Weights of a small spectrogram enhancement model.
Data: trained on telephone keypad tones over noise or synthetic speech, 39062 training examples.
Rows from block 2 of a small spectrogram enhancement model, named by matrix and row number. Rows with one number belong to one channel. Each number is 128 + 32 x the weight over its row's rms, rounded and kept within 0 to 255. All counts start at 0. Numbers have three digits each. After the name is the row's rms in percent of the matrix's.
After each channel's rows are labels from the 100 clips, of 14976, where the channel reaches its highest value: "top examples" is what is common among them. Only what is clearly more common there than usual is listed. The data: telephone keypad tones over noise or synthetic speech.
# convs0: first 3x3 conv (model.enc.1.0.convs.0.weight, 96x96x3x3, each kernel summed), inputs 48-95
# convs1: second 3x3 conv (model.enc.1.0.convs.1.weight, 96x96x3x3, transposed, each kernel summed), outputs 48-95

convs0.52 086:116129135127077084184136092057145134034122118152087123152193098117129138222083153144114152126120117107151137102115120138154125103143133212114041
convs1.52 087:139133075118145120130092096082105059101185116129113146148140174087138063090122082134085111073091084142143101120091121118083072182060130170086111
top examples: thin (high-pass)

convs0.81 114:155112219173126156162151092104149101149113140151187129127120073127134168171117175135175157123148131096114140121157190100127107195162114153095134
convs1.81 084:121139072064115080145121090084070172104167110101123113146152144123151123091134105119106107081096075143153085121073088108131103146035132091153152
top examples: number of keys: 1; number of keys: 2

convs0.65 121:114132104088122150056047123195125118160099083143138157161091139143102121035107081176109099086095124119161144170128116149129120130089139076170166
convs1.65 105:144111134164091094132209202139149125121098132150141068138191134083154204168143088131166165160129120139160126050111158110118134146128139120129168
top examples: white noise

convs0.63 092:158121209140081158104168132140101115159126104074160124146094160088137125096175135129165131154094158162134067110135114181104153157098083099162182
convs1.63 082:102143137129160163119119119080121129191154091100126064124091124177151168119139082104043141163117054128146131089089089096152143146120062091134106
top examples: thin (high-pass); number of keys: 2; number of keys: 1

convs0.6 095:117093121144126115089108140160152077095093116110067091136128094125089116162131096080066076112148106088134135114113113143096181084097131143048026
convs1.6 079:107186135133174131128143041050126100128155156094124160130123178129154095146072115154122150070115142085088131125122114052083087169108192179166118
top examples: mains hum

convs0.40 110:122092163149102122117102097140129159166108126130158071123071175101146130120151144192165096117153119120099118102153125192160168234125099147118182
convs1.40 105:137106114134081166140148139174182122115133137171112096104081146101134065138162133088078124124087081142118124114126106098153110094120159122146082
top examples: number of keys: 1; number of keys: 2

convs0.76 089:100128141117176146115116110105123121103105167130145102072105136119147126079204135162115076133141141130073137115081104092089073141152127060150139
convs1.76 097:102114095091095087096109125088162172167107098119169135136046115092158194125146092094117138128144127069144111092202121175140155116139077062127141
top examples: number of keys: 1; number of keys: 2

convs0.72 114:159103212144130168151157098123157065156122137174180143131125077138137174155126173113178158118139138114126155135155170092109119202160150157116127
convs1.72 083:114121071066103071142131091082079176104173102103115114139163164099152118110125097122107117118080082136146073123065083111125106143055117097153157
top examples: number of keys: 1; number of keys: 2

convs0.68 116:153111151084142160095123109147149023136138163195139127128128091151114161109153194076148116112117146136139173147135118141087120132151162136136089
convs1.68 094:098123091077109076099150118086108172097145077103108143144177215097159096107122094146098110146097118111126074153092103127151142157124153123168173
top examples: number of keys: 1

convs0.26 108:096097104125107066098078132106081132093043107122088124105158109134080129125120103138096063112102128059106119129102097135107148106113147114104113
convs1.26 115:129196139116191087110112138103099135123150120127130143123128153082145100154092104165131134141108143103088074129126104102194109128123220118226106
top examples: clipping

convs0.23 126:141112171114127207117138124163160050159154155214169142131129141139107174103147170119165124119144172161135156145145168137088146164175179159149122
convs1.23 100:104147079080100088118108092071084181104139089090122126147145181065177117129104084131097119130081091134139091132067093118136099151103134112170153
top examples: number of keys: 1; number of keys: 2

convs0.44 105:156072192157068153152120132156088120147065066119155134143138122073158139145137112216153128173149122085137084137124146155084156186131115126101175
convs1.44 100:160145144167097153163178160150158109148151172135118138136123183075133175156194078130098139101184122141160196160113141138080129118120120121198136
top examples: pink noise

convs0.41 120:148115176111133208124143132178163064164165162212166150133110165137107176119144168133159140119148168159137151146155169152086153172175175135157130
convs1.41 104:117150080077104082125101092054083170120142094096132118148141172070185134120108089122096137126090078119138081143067103107138102161101127108152143
top examples: number of keys: 1; number of keys: 2

convs0.95 109:103077099110107062144099128111098132102047084114086127109159097082102151179139093163081099137114156060121108092124113094075163100115113133095127
convs1.95 115:111186131127154111148122107068059127130156142087141170134149155046170099146104095126119133134092140091118095169109125129124092163163170114196132
top examples: pink noise

convs0.80 106:148114139092087143107097154212110083125138082139083088179132164137103136082120104136132134152099171178174099118138115194089174107154156125191163
convs1.80 109:073172099128186097126105100083099095135125113080065085131131074113125170116076119086087087146132078106138131170126096106128107113127097089128118
top examples: thin (high-pass); clipping

convs0.87 102:162108210194083156138156133190135134133086111127157126130130122081124112123139145169170104166172146135125090093121149151135132122137063099120136
convs1.87 092:150176076072154101137091110117109078099161149153094124143104149133130134102113109121071087039103091122142137163103119124120074157024121112138109
top examples: rumble; thin (high-pass)

convs0.2 088:106083165180060108123129122150123159126091114117111128137139132070098135136121135206129105161177142124134117058123149153107163132156088117135164
convs1.2 094:139162078124151096101137170145150106114169183136091146142164157108106119119126107088035110076107103131163133169115137133155046068069106129137052
top examples: rumble; thin (high-pass)

convs0.24 086:108093164152100138111108086157135136140070112145130120137110154094136125096105124178144093125171116132133110077090130173128154152140077111134149
convs1.24 092:140153069102149103141123162154169114119149132148115107143118151117082090135135164065061088099105105127133121170166134156153058084052115122147069
top examples: rumble; thin (high-pass)

convs0.25 093:154102160150112147104138096115105106143130092101139143087163039101128127196090133123112162173156102113082092116125125099107156089177123111049126
convs1.25 096:142180110105139116114114131124070165133148198061149166159146111157139149125112093146093152085155148166163193146093128158167141125140156114182092
top examples: rumble

convs0.36 139:139093161129130141144140116132169064132113152149146124103126022118106145142120173064160113117127114090110151119141143095095092112129103129081083
convs1.36 093:107168103081141114132152122121096174076165150105076155162152153146126065104115124127101085066079098148134117150111088145128118136056149101183150
top examples: mains hum; number of keys: 2

convs0.49 084:083110087126100074124145120100110098072090135125080139129181093172082122073167162150121060134068114091139133133127126132125131088101141109075061
convs1.49 101:138178143069208114105097192162092123158162105105143129151106145115101113104093103138143139171091140168121086121117092071184131135120187116182120
top examples: speech

convs0.19 082:155118182138079105129136079095096142103101082133129122104168102068136156179099140172136166162123094093087087047084185112126140142197120153116098
convs1.19 078:091159106109169131134078124069130131122143146127119190166084150130113103166139086133105131047155104187178184101081125155118088150066152112170108
top examples: rumble

convs0.62 108:168129165155136130145168104101124134121148172080148097038123136087126154143156161096143101092110134097044097128128146112123081123164080120111112
convs1.62 095:113177107113163109128147098126088147072138135102070164166109144167145108068140112136125070060097069127163159151099105115111133154093170091162133
top examples: mains hum

convs0.77 088:078102138118115079169110097067142141146045105151130155101159107105133162203106131149141100151152116050114128090152115064108141076150106130079141
convs1.77 105:134190088068161067160088125120067096131159124116134156144157168097178068146098091136109149129082158128124103149067112206153124124168146090175113
top examples: speech

convs0.13 108:154112210172121152164162089099147084142122138152186133127127080124136169181111163129171161117148132103115141116151191085118112195158124165103127
convs1.13 078:113140073080116076149126090081072178101172116099111119146151150120147133098136107112107102080097069139151085109076089115128101141032110093150149
top examples: number of keys: 1; number of keys: 2

convs0.83 091:141165170170143107112168126120120141098093113067089150174143148104143148128209129155122129216139119096159126057125111133105134145144085052175143
convs1.83 114:143133134180186138108106155087152132129182160157087155126126165133129132141172078102042188098175125126174193160102168094184110120100105152119085
top examples: white noise; thin (high-pass)

convs0.10 130:124103140115127126136123092109163058125111152161158124103129043120111125146096151076152103098128111101105164115129137046093078117115126167096089
convs1.10 078:084147104096118088125169117112104185100172134100090159156151177144117089102109124108125072078086141123116108151119085165160119133078136102170169
top examples: number of keys: 3

convs0.14 108:066118091116118112109122092104138116025078134158082135151134099142123116111142128172084095158127142098141137130073142115136138114115133182097070
convs1.14 106:127122123077117127129102110117133141143108033140187116152089178087165104134105089135129116089077117140113089110074103106112118211077152102122160
top examples: number of keys: 7

convs0.48 104:110119161158126113105125175148143127118099151100091118131126080127123122175127124118101104141161095063123128100151121193129199066095060097034108
convs1.48 106:134168113117153105093119102117073108132178175108101187151125141130160120078098055189090218074077150149152115110072122089113091182122170131150088
top examples: muffled (low-pass)

convs0.45 080:105140185180191140105133150150152113137069173126079110120096161118069128145220133096084070142181157094120134114145129158147160116130098092084078
convs1.45 105:124110104074094101133081075082100117113141096097101152133072164107161113151154072168093156076092147107137105124096115067077101193105178135116127
top examples: reverberation

convs0.67 102:145114105088132153062119225181163099127083098143141174140134118175106099042111128164119121124120147092153165162108114156134106065121120077134141
convs1.67 086:144118122081115125136154157155127114104095127097081078189153161064125163133123074122138170146077154096147069065114101117114110153150140116176155
top examples: speech

convs0.66 139:092180116112134147131103125173140118164157124136106183176117200131119134071117140133122100120111136183165143141174094155128114099100124092183123
convs1.66 128:126096140186116106149152172191157066116114100145155082146140126097121164107140136128131113143141117105168092089173182092074180162104092177063158
top examples: white noise

convs0.93 119:117140099146164096117149112110122060101159116096112173180133194122164103144152109088106122114115106122174133115134126141085111148095121132160110
convs1.93 098:114112131136181119099075125151170086166125101151159113076110139148109143134103150133100097162111123105115098142192151107112108104151182183038119
top examples: speech

convs0.16 089:069140079085146094115167138120125115161090086128151152098160136197079113076135118121119069179097101093093154170140099051135139115112144126130134
convs1.16 111:175132152113118126138176179158129118146104105098125116204153173066107186108175067127128200150107155098170072072105133133120136158188154106149122
top examples: mains hum

convs0.55 084:138098064074107133091166192121133082103082091124122147119146100153086099074140110166103109121126156072135144138099123130107128061124100103094101
convs1.55 084:176138147085079150125162135125105142128109122077137083181131138092140184104111067128174181135073130086118104055118097090147095166135129082139164
top examples: rumble

convs0.42 095:121093128153079088092080135132097113133041090119094106108143084133075116134117112147106077109133118076120123108120120147110168085090132095057089
convs1.42 084:183198133122186109105139128105086120148151130136112123149155108121154140123069104176125181137125110119116085113097102044191144118085182143217112
top examples: mains hum

convs0.78 100:064122139160107092108077108044139165099102129148089128120082146154119077138090146126116087133198119163115125081095111106179107091106090099120091
convs1.78 086:198150139101123138094168113129121063140133144136111137163147153151135143043147098066108139123077113121151157177054101113042110167141099103050119
top examples: thin (high-pass); pink noise

convs0.69 100:162084178152077138136146126151169125106054080084126167137167110084136147174137134134117153184136096037118104096118146136090120117158074118064130
convs1.69 087:110174090088159132107133100114130118072167176099095176160107149149143119124139083144086141019118105136155172149089109124130065157046158119185128
top examples: rumble

convs0.22 087:070145138170155088148128094094137109060110154131059140120101090109067131101132158112097069107134162131104138119125152130125124093094104177118071
convs1.22 094:131073114115115133075140078078125114147114058151160133166096138127165139120166055111109165090101123157172117071105129116116202213153121152134164
top examples: speech

convs0.34 095:071121161171102077131069120059115193119091096128099118128085175129142096141098135132124099154202110158113112073113103126188110096113065108131114
convs1.34 093:204151157092113141102170107128123063149138153138123142150164134153146146053137111072115146143088101150160196175064113099049122143152098120057121
top examples: thin (high-pass)

convs0.74 077:068118157187135113068096097117130099121075159138095139145064104144120117098183174137109058148125110106132148110132123132124165126095105099070077
convs1.74 076:123132141064173152130105118095114129176142067146158097143124150112153126088099083150121151118064159120131075118081129091145136202081147094107119
top examples: white noise